{"model": "audio captioner", "train_examples": 26041, "input": "log_mel", "tokenizer": "char", "encoder_mlp_ratio": 4, "encoder_layers": 6, "fusion": "cross_attention", "decoder_width": 128, "decoder_head_dim": 16, "decoder_inner_norm": false, "decoder_positions": "learned", "optimizer": "muon", "adamw_lr_other_params": 0.0013, "lr_schedule": "wsd_sqrt", "warmup_steps": 730}
Rows from block 3 of the audio encoder of a small audio captioner, named by matrix and row number. Rows with one number belong to one neuron. Each number is 50 + 12 x the weight over its row's rms, rounded and kept within 0 to 99. All counts start at 0.
After each neuron's rows are labels from the 100 clips, of 14976, where the neuron reaches its highest value: "lies over" is the class under the peak. Only what is clearly more common there than usual is listed. The data: short pieces for a synthesised band: melody, chords, bass and drums. In brackets: how many of the 100.
# fc1: MLP up (encoder.blocks.3.mlp.fc1.weight, 512x128), inputs 0-63
# fc2: MLP down (encoder.blocks.3.mlp.fc2.weight, 128x512, transposed), outputs 0-63

fc1.501:43 55 34 48 58 59 34 62 54 47 44 45 63 30 46 34 46 69 43 50 70 69 22 37 51 41 56 37 45 64 36 52 44 38 49 39 69 39 30 56 60 43 50 62 42 57 26 43 55 30 37 36 37 55 73 52 44 51 63 68 60 53 44 43
fc2.501:35 52 56 61 87 52 37 70 59 50 24 67 58 40 40 57 53 37 40 69 50 32 53 51 59 40 61 42 60 68 60 58 46 59 48 57 40 45 46 62 71 59 55 57 49 48 51 27 40 40 53 45 31 39 52 44 29 61 37 59 37 61 36 63
lies over: C minor chord (51)

fc1.318:65 30 52 67 71 42 51 51 46 64 51 51 36 61 43 39 57 62 18 51 49 54 30 65 45 35 43 32 55 46 47 60 33 37 56 39 44 21 42 66 59 44 59 47 57 33 43 56 48 54 54 47 67 62 30 38 51 64 39 56 61 49 53 43
fc2.318:67 46 29 40 49 52 57 46 52 38 43 64 38 66 44 50 44 41 48 54 47 55 41 57 56 50 33 36 61 36 48 35 37 42 41 59 55 62 65 64 52 36 48 38 60 32 33 44 70 60 51 46 51 39 19 62 46 61 50 75 43 38 55 39
lies over: A# minor chord (28); A# major chord (25)

fc1.368:28 48 55 46 38 59 54 38 38 66 69 41 48 49 49 62 43 53 75 45 55 36 63 34 38 41 56 63 48 55 40 53 45 56 45 53 39 41 44 56 40 54 36 36 56 43 25 48 63 46 47 52 52 34 37 62 72 47 56 54 34 36 34 81
fc2.368:42 64 57 35 41 40 51 36 27 34 52 48 50 55 53 60 66 50 47 06 41 63 64 45 58 41 47 53 49 51 44 55 68 51 44 40 37 35 24 71 48 53 58 44 62 27 58 49 52 58 49 34 52 42 71 74 62 61 56 40 44 35 59 45
lies over: G minor chord (36); G major chord (35)

fc1.17:32 57 35 66 49 45 65 40 64 63 58 49 44 51 42 42 50 61 41 32 37 58 45 43 42 56 59 49 39 73 60 50 84 47 54 56 58 62 38 43 50 55 59 53 52 53 51 37 39 45 35 52 54 62 39 35 54 47 43 49 65 57 52 92
fc2.17:66 48 72 45 50 58 67 38 41 42 60 28 25 40 57 72 35 59 57 47 39 52 17 55 53 53 44 39 34 43 74 44 55 63 35 47 59 47 51 48 47 61 47 46 52 55 38 42 51 44 53 81 61 48 48 39 78 53 62 52 37 58 60 50
lies over: F# minor chord (47)

fc1.223:60 58 55 57 47 38 38 54 69 53 36 53 70 59 51 54 55 64 42 51 33 52 44 58 27 54 25 49 65 36 61 66 59 70 75 31 55 47 62 41 51 26 49 41 50 43 39 57 46 47 34 35 36 64 57 60 39 29 27 26 43 19 34 65
fc2.223:65 64 47 42 40 42 41 61 50 37 51 48 63 80 36 61 51 58 40 37 79 70 56 50 58 53 60 55 64 42 56 27 57 56 60 49 61 67 39 50 42 39 49 55 49 58 59 33 56 71 51 51 57 39 45 61 46 43 40 42 40 46 42 59
lies over: C# major chord (29)

fc1.191:69 49 45 60 48 53 45 56 70 57 53 45 47 30 68 37 74 38 42 53 49 72 67 35 41 49 77 39 57 35 49 53 49 40 65 50 41 44 39 54 33 67 41 60 47 48 49 53 42 58 39 33 40 56 60 29 43 28 51 38 55 57 40 63
fc2.191:56 51 65 50 47 28 40 77 69 62 51 49 61 23 58 74 67 39 50 49 51 51 33 37 34 26 47 71 28 41 37 68 51 49 73 36 41 68 55 37 61 60 30 64 66 58 67 37 40 44 51 40 54 38 59 49 49 25 46 51 46 60 30 50
lies over: C minor chord (33)

fc1.153:42 69 54 49 30 40 68 46 48 66 50 59 46 47 45 50 52 42 41 59 80 30 56 50 32 47 37 52 38 56 47 53 58 50 59 38 48 33 64 69 46 44 56 52 44 55 48 52 58 29 17 35 37 65 60 19 46 58 62 52 30 69 62 43
fc2.153:33 56 42 47 58 44 67 68 57 57 26 48 63 50 37 58 23 59 64 44 55 55 49 77 61 52 30 35 72 67 55 50 51 45 64 48 41 40 61 38 51 50 68 40 43 35 53 54 32 33 72 60 28 28 53 37 52 34 42 34 54 45 63 61
lies over: C minor chord (36)

fc1.250:55 55 56 67 67 61 81 58 75 48 41 61 78 50 36 46 44 70 64 57 43 62 41 43 63 23 47 47 63 56 40 53 36 34 66 62 29 30 40 40 46 17 60 76 37 59 47 58 38 57 41 55 45 41 46 56 23 41 43 51 52 55 34 40
fc2.250:40 50 53 49 61 60 49 39 64 35 41 56 44 42 61 62 57 43 41 43 65 39 51 45 39 42 72 44 44 47 40 69 60 51 46 54 53 29 55 43 77 29 53 65 54 58 59 38 44 34 33 45 42 54 65 77 41 39 53 38 48 68 64 38
lies over: C major chord (39); C minor chord (28)

fc1.74:60 46 43 43 45 45 45 29 57 71 51 61 57 58 60 37 31 52 70 54 45 30 53 28 40 40 57 35 46 54 59 42 63 46 59 55 55 33 52 53 63 56 81 44 44 48 54 49 38 52 49 29 58 55 48 66 45 35 46 51 55 66 55 53
fc2.74:51 53 47 44 41 63 55 25 50 60 37 76 65 43 61 52 46 40 38 45 50 35 53 38 56 43 33 22 39 54 56 58 68 50 45 51 67 50 43 44 42 55 68 38 51 80 66 34 41 51 63 58 52 49 37 52 54 54 34 60 54 38 68 51
lies over: A major chord (68)

fc1.132:40 48 42 60 42 60 60 56 53 59 38 38 74 59 63 40 56 48 56 47 51 47 31 39 34 33 37 27 54 47 66 62 52 53 50 55 60 42 56 47 54 34 45 54 48 43 52 47 67 52 52 48 61 52 23 60 61 68 46 65 36 72 30 29
fc2.132:35 49 55 52 74 52 47 63 41 61 56 43 73 51 55 42 57 39 56 61 48 25 57 47 39 36 55 39 66 61 47 42 68 39 54 52 46 52 46 51 45 40 39 62 61 54 51 41 53 28 41 49 43 38 56 37 33 50 77 57 47 55 48 32
lies over: C major chord (39); C minor chord (32)

fc1.187:43 67 42 44 59 54 74 43 66 44 59 69 41 59 46 53 31 61 59 62 53 60 45 56 73 39 56 68 57 54 46 66 50 43 38 35 42 62 39 50 49 36 42 52 22 61 33 35 51 61 76 39 64 46 65 44 51 37 62 47 55 56 50 61
fc2.187:41 44 45 33 68 54 30 72 34 55 43 35 72 55 64 57 29 57 56 53 62 45 75 37 70 65 35 22 55 32 52 64 38 41 57 44 61 55 59 53 58 52 57 61 61 35 68 56 37 52 45 58 34 43 54 46 45 40 55 32 61 39 69 69
lies over: no chord (85)

fc1.489:70 35 53 53 42 58 58 56 47 72 49 33 51 48 50 27 60 41 70 50 36 69 61 63 44 48 62 61 56 68 35 56 46 40 51 37 52 30 51 52 22 40 73 62 62 41 42 57 29 56 54 36 48 41 61 50 48 53 55 24 43 59 46 58
fc2.489:59 47 22 58 56 57 60 52 29 51 45 45 48 40 42 38 52 41 27 48 38 64 42 65 57 52 62 41 42 44 33 37 33 50 51 59 30 57 40 54 45 64 60 57 59 51 40 56 55 40 58 38 52 74 52 75 71 67 42 42 53 48 56 46
lies over: G minor chord (57)

fc1.112:34 47 41 42 41 63 47 49 52 41 38 59 21 55 45 54 36 65 48 70 59 47 35 52 30 59 57 53 60 40 67 29 52 51 45 41 45 49 42 29 52 54 42 50 54 57 61 57 39 48 39 53 48 68 46 37 36 56 54 36 62 81 60 66
fc2.112:24 53 49 43 55 46 56 44 60 51 52 60 52 54 35 58 66 42 46 38 47 74 46 57 52 40 61 57 36 45 53 33 76 75 45 31 38 49 63 66 70 44 70 55 50 73 49 59 65 49 53 64 53 41 40 49 44 50 59 44 64 53 45 56
lies over: D minor chord (40)

fc1.416:50 45 38 60 56 47 50 54 23 40 70 39 62 40 43 41 69 45 29 72 69 57 41 48 59 53 61 73 52 63 47 79 39 51 59 53 46 42 46 43 33 39 32 62 46 77 45 49 49 65 39 56 52 46 70 60 43 45 55 39 32 53 44 61
fc2.416:39 52 47 40 60 64 41 26 47 62 70 47 51 51 37 44 43 35 41 68 58 59 42 28 42 60 47 66 49 44 64 62 55 49 36 29 55 41 43 37 40 62 69 23 70 78 49 58 35 49 50 57 54 70 44 57 55 47 52 52 45 47 42 62
lies over: F major chord (59)

fc1.407:49 55 58 59 64 37 55 32 41 52 56 57 56 48 59 57 56 44 44 62 59 42 54 23 43 52 40 61 31 53 69 71 67 66 45 25 48 44 55 47 48 41 59 60 53 74 35 73 57 34 73 42 43 42 47 33 42 54 64 50 48 54 32 45
fc2.407:34 75 46 54 45 42 45 60 50 51 43 47 58 67 40 58 61 49 45 56 64 59 42 48 56 54 63 52 28 64 52 56 32 35 37 43 51 59 55 64 32 84 49 61 66 59 50 57 51 57 57 73 47 51 53 36 55 24 54 44 33 80 36 47
lies over: F major chord (46); F minor chord (28)

fc1.420:48 65 51 53 45 63 56 66 62 50 41 45 58 74 50 34 58 29 51 54 52 29 47 31 54 54 59 60 54 45 39 45 50 30 55 48 59 57 76 30 51 43 53 42 45 38 48 53 63 43 59 43 74 41 37 67 61 64 55 77 46 61 39 52
fc2.420:48 60 69 41 59 70 38 45 64 47 41 57 52 47 64 38 63 32 49 64 44 38 46 37 47 59 53 57 49 86 49 30 41 29 46 49 42 60 69 64 63 56 56 64 52 47 48 38 56 31 57 37 29 50 41 60 51 49 72 38 43 73 32 33
lies over: C major chord (42)

fc1.442:59 73 57 57 70 40 66 58 60 50 45 60 34 55 53 34 62 58 34 40 51 41 43 70 48 28 61 34 61 51 52 48 36 46 70 54 43 48 67 50 49 49 68 36 47 34 15 40 38 41 46 50 64 43 50 43 44 72 30 68 68 42 49 60
fc2.442:67 68 43 42 52 57 44 57 61 47 38 37 55 73 55 56 45 38 37 21 72 49 61 70 46 63 51 42 66 53 46 38 37 36 40 68 42 59 59 69 59 38 69 59 33 52 55 52 61 40 62 23 68 55 30 56 68 47 42 57 43 42 68 51
lies over: B minor chord (43); B major chord (35)

fc1.387:62 42 31 53 72 48 42 46 37 61 54 44 55 32 56 53 66 61 41 50 64 79 33 73 67 73 45 44 42 35 54 60 46 63 47 06 45 50 25 42 18 45 43 52 40 53 35 52 48 62 49 46 55 61 67 44 37 45 36 58 37 52 55 61
fc2.387:34 48 44 34 76 54 57 50 56 52 77 53 64 43 43 55 55 43 48 53 60 65 58 59 50 51 36 41 37 64 54 64 41 58 52 28 39 38 52 45 48 60 61 62 52 70 71 55 46 47 58 56 46 50 60 49 47 50 59 68 68 39 78 42
lies over: A major chord (29)

fc1.258:63 41 42 54 49 54 39 41 58 66 54 51 62 54 63 53 47 54 55 44 50 61 64 46 51 53 63 20 70 59 56 36 52 56 70 24 49 24 48 50 25 43 58 48 71 46 55 47 41 48 47 48 50 73 53 50 46 29 48 31 22 56 49 67
fc2.258:56 55 53 51 59 44 71 61 45 51 62 46 75 39 41 55 64 46 63 52 39 64 45 49 63 44 45 50 44 42 46 69 60 47 56 53 29 35 45 36 70 47 43 45 77 66 37 32 51 55 56 35 63 53 53 59 53 27 39 60 55 62 31 57
lies over: C# minor chord (45)

fc1.88:41 38 19 58 46 64 43 46 47 56 54 32 54 38 66 41 63 36 66 60 43 55 36 52 62 39 57 63 60 34 47 60 54 45 34 64 37 46 33 48 31 62 29 60 48 39 43 08 52 42 34 59 59 57 56 45 61 51 56 54 62 55 45 65
fc2.88:31 39 22 70 43 67 48 58 35 47 55 46 34 60 49 52 47 31 71 47 53 47 52 50 54 63 41 51 36 53 40 54 44 55 48 76 62 37 61 44 47 66 42 52 65 47 43 45 54 23 37 71 38 35 76 50 60 62 49 46 37 49 61 44
lies over: G minor chord (54)

fc1.316:36 49 56 37 45 67 42 37 50 68 49 58 55 67 43 56 48 49 39 43 70 78 52 51 49 18 55 48 28 59 46 42 58 57 43 62 54 71 44 40 26 54 53 50 47 46 35 48 45 52 41 49 43 42 54 55 57 63 34 63 58 51 52 37
fc2.316:52 60 60 42 58 64 63 50 32 58 44 54 34 52 29 58 49 55 52 55 33 55 65 56 47 63 60 38 20 36 51 52 59 62 40 56 60 59 45 61 51 58 54 57 41 63 65 49 50 47 60 56 51 44 27 24 55 47 61 45 50 51 39 49
lies over: F# minor chord (37); F major chord (25)

fc1.290:43 62 59 56 65 52 55 45 61 66 52 62 57 51 44 55 52 37 54 61 40 43 30 49 81 30 58 45 65 37 43 47 78 52 61 40 48 58 53 49 45 00 49 61 42 46 52 57 40 57 65 22 42 29 57 41 55 52 31 56 43 63 37 48
fc2.290:44 33 58 42 61 62 47 68 57 34 38 58 65 46 40 44 66 63 33 34 72 50 63 55 54 57 53 52 41 55 59 37 52 47 63 49 20 37 26 26 72 38 43 54 60 61 66 46 47 58 32 35 38 73 60 64 45 42 55 25 43 69 53 46
lies over: C# minor chord (25)

fc1.149:69 42 74 57 26 35 26 51 48 53 51 39 55 62 28 47 34 57 39 51 55 81 42 50 53 55 65 50 66 55 48 53 46 50 65 42 45 52 42 47 50 49 56 43 56 39 51 53 68 38 54 44 52 61 48 57 31 62 55 34 47 48 64 67
fc2.149:63 53 62 62 55 48 48 52 57 56 24 54 54 62 42 49 51 49 28 46 54 45 71 52 58 50 50 36 65 29 44 53 80 55 43 59 45 49 36 29 58 53 63 42 68 55 51 46 69 63 47 31 47 50 44 39 35 37 57 60 37 44 57 59
lies over: C# major chord (60)

fc1.217:54 32 54 49 64 35 55 70 69 18 46 30 43 79 46 46 53 36 67 62 63 58 41 66 37 60 47 57 62 59 71 70 75 63 47 27 36 44 28 27 55 62 44 39 26 62 41 47 45 68 45 44 54 47 48 65 52 51 76 51 57 44 63 61
fc2.217:73 59 57 72 42 37 54 45 59 30 24 70 64 48 57 64 57 45 38 35 54 63 52 36 51 54 60 56 35 57 60 44 52 57 50 37 50 63 42 44 47 57 45 56 58 52 49 43 34 59 58 45 62 56 41 32 29 44 62 34 33 31 66 39
lies over: C# major chord (41)

fc1.384:34 49 50 45 44 45 45 35 56 47 54 36 41 36 61 38 52 43 66 47 35 56 69 49 46 37 42 38 33 47 51 53 59 52 49 23 48 41 56 48 54 53 48 42 38 40 57 59 54 45 65 42 46 71 53 46 35 33 64 66 26 68 39 44
fc2.384:49 65 39 49 78 43 65 52 70 34 44 44 43 40 73 55 51 48 54 50 54 42 59 63 40 43 65 33 52 66 38 56 87 59 46 40 41 44 64 45 55 42 62 40 49 59 40 39 57 26 39 41 37 61 62 63 39 42 52 42 29 58 37 38
lies over: C major chord (33)

fc1.350:35 54 32 33 54 46 39 70 41 54 44 44 40 55 44 56 52 55 56 38 48 72 43 51 44 51 61 43 54 58 64 64 41 32 58 35 60 46 55 56 57 57 63 53 47 34 73 72 78 52 62 50 44 48 48 44 48 63 49 46 45 53 26 41
fc2.350:72 58 61 56 51 41 39 46 52 66 46 53 42 36 46 51 46 42 43 40 38 63 50 40 58 47 64 39 44 60 55 83 53 40 65 72 60 42 46 22 52 24 34 71 59 49 58 73 46 31 55 55 28 49 64 52 59 56 47 36 51 60 25 37
lies over: E major chord (41)

fc1.287:51 31 63 43 31 40 73 56 65 42 49 63 50 54 32 41 35 22 64 71 58 41 50 38 65 43 27 34 35 49 63 30 47 65 56 40 41 68 48 57 38 68 64 44 48 62 23 44 41 48 50 27 39 52 60 48 37 56 56 43 60 43 41 71
fc2.287:29 58 48 42 48 62 53 79 49 67 41 56 28 31 33 39 28 44 46 75 50 33 73 48 36 36 34 62 35 50 33 52 37 66 39 45 38 47 30 57 50 50 51 34 45 49 56 55 53 63 60 67 30 58 40 48 35 44 68 26 57 51 48 55
lies over: A major chord (43)

fc1.324:35 54 31 41 50 63 46 30 73 56 60 56 40 58 43 60 32 50 38 29 50 54 35 51 39 72 55 30 51 44 49 46 54 54 49 60 72 53 34 31 70 51 64 45 49 48 52 43 39 55 45 38 57 82 52 62 42 47 45 46 52 51 52 53
fc2.324:55 46 48 32 30 70 43 43 46 66 51 36 49 61 55 57 34 61 49 54 60 70 37 56 47 69 57 34 43 54 20 50 63 40 52 71 27 63 58 61 44 53 61 41 53 50 46 34 34 31 38 45 64 42 35 32 61 35 54 74 45 78 46 66
lies over: D minor chord (55)

fc1.50:63 38 63 39 39 51 27 54 57 57 36 51 70 40 57 61 61 43 49 66 57 64 46 47 49 55 66 33 51 66 47 44 77 46 40 19 53 37 46 42 50 57 44 57 38 62 60 74 42 49 48 49 67 38 55 63 34 48 61 59 50 33 41 62
fc2.50:63 53 48 52 45 67 63 66 58 24 41 55 69 25 28 65 75 59 47 46 62 46 67 46 60 38 48 60 29 31 42 57 58 47 44 64 31 49 57 48 48 31 59 36 51 70 49 45 44 26 35 45 49 64 44 37 37 57 39 40 32 45 34 41
lies over: C# major chord (60)

fc1.107:57 48 59 39 15 65 29 44 62 49 42 46 72 75 38 49 49 57 38 36 71 43 51 33 72 35 68 68 57 37 49 45 49 48 57 57 67 65 48 52 46 51 20 42 39 41 38 55 68 40 36 55 52 55 67 40 48 42 51 67 22 59 51 51
fc2.107:52 60 55 51 50 44 30 44 46 43 71 28 52 71 27 51 56 40 51 44 65 42 33 43 60 59 57 36 67 45 68 37 51 48 29 53 74 66 60 41 61 47 32 67 56 72 63 69 55 65 50 39 55 28 52 44 60 52 41 67 50 56 59 39
lies over: F major chord (27)

fc1.40:44 41 51 43 37 49 73 57 62 40 36 50 66 66 43 44 42 49 52 66 71 39 77 46 20 56 42 60 62 60 54 46 65 46 29 32 44 60 40 52 54 54 63 32 54 52 55 66 62 53 35 27 60 62 63 34 49 30 39 41 68 46 46 59
fc2.40:43 53 43 60 49 74 51 59 61 47 25 44 49 40 50 38 46 72 50 49 55 64 65 61 54 44 45 47 50 35 49 61 35 81 48 38 69 41 12 49 27 52 50 22 65 35 38 40 61 64 53 42 42 64 40 67 35 36 47 33 48 55 49 59
lies over: A major chord (28); A# minor chord (27)

fc1.139:56 47 40 56 54 57 47 35 44 39 42 59 52 52 51 51 60 56 55 57 30 76 69 60 52 46 50 63 35 60 53 43 51 40 67 49 51 56 38 41 45 47 56 54 48 51 44 58 72 36 59 51 57 31 39 55 59 44 50 67 67 35 47 69
fc2.139:45 45 37 44 53 42 28 49 61 33 38 68 66 58 39 56 59 57 40 52 55 61 65 45 46 59 51 29 24 76 53 46 53 45 59 57 44 39 48 45 29 75 50 42 46 38 49 52 55 38 65 42 56 65 50 28 78 45 28 58 51 49 60 51
lies over: no chord (60)

fc1.105:50 53 32 36 45 40 56 36 48 46 45 41 40 45 38 44 51 67 55 33 55 26 45 52 46 53 39 57 48 19 35 50 37 71 47 41 43 31 25 51 53 50 41 57 66 46 32 31 67 41 78 45 62 45 42 64 52 56 52 58 51 75 33 53
fc2.105:33 39 46 35 44 41 52 60 45 45 61 37 49 48 68 66 64 80 67 52 62 74 40 55 43 46 60 37 36 59 58 51 45 57 60 52 44 71 28 60 58 56 35 51 48 27 51 46 50 45 39 39 47 37 51 84 52 53 50 56 45 33 45 35
lies over: G minor chord (32); G major chord (31)

fc1.5:52 58 46 55 50 46 38 50 72 63 66 53 52 27 60 50 52 71 55 38 44 53 58 27 40 71 71 25 57 43 67 45 45 61 54 55 48 29 36 47 63 46 49 50 66 51 45 50 24 41 42 47 32 47 63 24 36 49 53 51 46 63 55 60
fc2.5:66 46 57 45 55 37 51 76 31 58 44 53 71 45 54 48 40 34 49 51 51 62 30 48 49 18 42 44 32 44 45 66 60 60 49 43 27 44 32 69 67 51 47 55 66 55 82 48 27 67 58 50 56 44 41 73 47 51 55 33 42 48 38 35
lies over: C minor chord (49)

fc1.487:53 66 57 41 32 45 58 57 51 42 27 65 45 47 34 37 67 59 45 69 26 34 65 45 55 26 52 51 65 64 38 46 36 42 43 53 38 52 50 37 59 53 70 54 52 61 35 64 49 31 44 49 55 57 41 47 61 52 44 38 70 43 45 67
fc2.487:50 44 52 58 44 40 24 74 53 39 47 80 64 46 58 44 57 34 51 70 50 58 29 47 48 41 44 45 45 24 50 38 63 67 38 49 57 70 48 50 48 37 30 45 43 65 56 58 55 51 57 68 44 43 58 55 65 49 38 45 37 49 34 68
lies over: A major chord (31)

fc1.488:57 34 52 29 69 39 61 62 63 42 46 36 40 28 53 67 43 48 40 64 21 57 45 46 51 32 62 49 30 46 43 39 61 43 41 47 54 62 50 43 59 63 34 63 44 59 54 58 57 53 67 49 51 29 36 44 63 54 53 40 36 72 42 74
fc2.488:61 52 59 52 35 56 62 48 39 52 50 22 48 49 47 60 64 62 53 51 54 64 60 56 55 62 65 49 38 57 45 58 49 66 76 58 52 47 43 24 55 45 31 32 25 39 51 50 44 68 68 53 47 61 42 50 34 42 57 31 28 69 47 66
lies over: E major chord (41); F minor chord (36)

fc1.15:54 40 49 35 52 44 41 43 52 80 61 39 54 36 59 63 51 51 67 45 37 19 45 37 50 54 72 63 50 48 55 73 67 61 46 38 46 51 44 22 45 50 54 78 35 55 47 42 33 51 63 56 59 42 43 45 44 65 35 47 66 65 43 65
fc2.15:44 53 54 35 55 38 51 54 63 58 67 29 49 50 58 64 50 51 62 67 33 42 52 40 48 48 46 50 32 70 60 44 65 64 43 53 31 68 47 43 36 53 60 57 32 41 53 49 39 48 78 55 69 27 54 34 68 63 52 52 52 54 44 50
lies over: F major chord (52)

fc1.200:62 56 67 45 48 53 52 64 52 45 59 36 55 40 57 47 39 32 30 66 57 73 52 64 36 61 39 36 18 63 38 53 59 47 56 57 53 48 32 71 37 72 54 48 39 46 41 42 45 48 45 54 46 32 51 24 72 53 40 53 50 59 63 54
fc2.200:55 50 44 35 50 59 55 53 66 48 41 45 33 61 41 51 49 51 43 51 47 44 53 63 52 53 58 40 29 31 52 56 49 58 44 93 52 61 49 68 43 70 38 76 50 57 33 43 59 41 42 59 66 50 39 46 47 61 39 42 57 66 37 19
lies over: F major chord (26)

fc1.461:29 70 49 40 50 57 60 38 48 78 34 33 49 57 30 51 43 59 31 67 39 44 31 34 53 27 41 54 47 46 41 40 71 48 59 43 39 34 28 51 60 44 39 61 62 43 69 50 64 50 33 50 34 45 50 60 68 63 57 34 60 56 72 64
fc2.461:59 45 58 56 46 53 64 44 54 58 46 43 77 56 66 55 50 54 67 68 51 64 38 33 61 42 76 48 37 42 35 43 30 47 55 33 58 54 64 32 45 49 51 52 51 64 60 28 50 44 67 31 43 55 36 64 42 48 46 50 49 58 65 17
lies over: no chord (53)

fc1.261:88 34 59 22 55 42 36 59 56 49 40 61 69 48 51 46 50 53 66 53 52 72 42 45 55 54 69 24 56 65 50 60 65 45 65 32 46 55 52 52 56 59 52 54 40 41 52 51 44 51 56 42 44 61 65 41 36 46 39 38 40 71 57 66
fc2.261:55 50 64 29 43 48 53 40 52 39 51 52 81 50 38 65 63 55 65 41 44 56 53 39 57 43 41 48 47 36 40 56 62 56 61 56 29 73 45 30 56 45 46 53 47 78 71 49 40 63 51 63 71 49 35 64 31 41 37 37 28 60 26 48
lies over: C# major chord (32); C# minor chord (30)

fc1.270:70 61 37 46 64 35 53 46 80 36 59 43 68 32 62 56 35 76 89 43 53 67 50 49 49 52 30 70 35 63 51 59 35 65 24 53 51 41 41 55 46 49 49 34 46 53 50 62 67 59 45 34 46 43 45 52 25 43 32 49 56 55 42 71
fc2.270:59 17 49 35 65 58 50 50 42 48 38 45 64 37 45 49 61 49 61 72 52 51 40 65 29 45 44 63 63 60 28 67 53 54 52 54 34 35 62 66 53 49 48 49 46 44 60 66 62 53 56 45 56 39 37 71 29 54 52 58 77 57 30 33
lies over: E major chord (25)

fc1.244:40 61 66 29 58 49 51 70 75 41 37 50 70 44 56 29 51 48 64 51 42 43 13 30 39 47 47 49 46 32 55 49 57 49 38 53 69 36 65 50 58 39 40 60 38 64 61 53 47 50 41 44 54 46 34 65 57 51 58 74 44 67 42 47
fc2.244:39 49 45 56 83 57 50 53 60 37 63 57 75 46 61 36 46 32 61 56 50 29 46 65 36 43 38 49 57 61 56 59 56 57 40 48 43 38 59 55 59 31 46 63 58 45 39 33 39 32 48 40 24 44 64 58 37 35 69 69 49 58 52 37
lies over: C major chord (35); C minor chord (28)

fc1.80:54 43 62 54 49 53 54 50 57 66 63 35 66 66 27 49 60 43 40 66 74 51 41 47 53 34 62 52 63 51 54 59 63 40 45 34 40 32 51 71 44 42 42 62 47 57 35 36 44 50 36 39 63 28 37 46 51 59 45 63 39 56 32 39
fc2.80:48 54 61 62 72 64 54 45 47 56 33 53 47 41 46 63 66 73 36 53 31 59 65 40 35 49 50 37 57 65 61 55 49 49 72 36 45 41 39 40 55 34 43 63 56 52 74 45 28 30 27 45 34 52 48 66 61 34 43 52 47 52 51 51
lies over: C# major chord (32); C# minor chord (30)

fc1.195:69 33 41 32 53 73 65 34 63 52 56 62 59 65 40 52 34 42 60 42 50 41 36 58 48 57 54 59 48 77 72 56 70 63 39 36 75 48 46 48 62 68 36 60 50 38 42 41 39 51 50 37 45 44 62 36 57 57 36 56 38 51 51 46
fc2.195:73 34 34 31 44 65 57 52 56 39 39 54 58 53 49 53 48 52 68 46 43 18 29 52 39 47 55 55 73 66 45 49 26 60 65 62 65 43 40 53 57 59 63 51 46 50 58 54 46 58 56 70 66 59 48 43 61 28 42 61 44 34 54 52
lies over: A# minor chord (37)

fc1.498:43 49 27 47 53 74 49 36 54 43 70 32 54 49 62 41 38 41 74 50 57 58 29 34 42 63 58 38 62 41 50 55 55 49 40 55 57 38 32 58 49 45 64 45 49 58 60 38 54 58 49 42 56 25 78 32 47 57 55 64 36 70 52 47
fc2.498:55 50 52 36 50 56 46 71 61 25 34 32 50 56 48 59 47 60 34 36 66 29 45 53 60 58 49 42 68 59 41 54 59 50 42 55 57 69 39 35 45 61 57 38 38 76 50 70 64 75 66 78 41 33 38 76 55 39 51 37 31 32 55 66
lies over: C# major chord (29)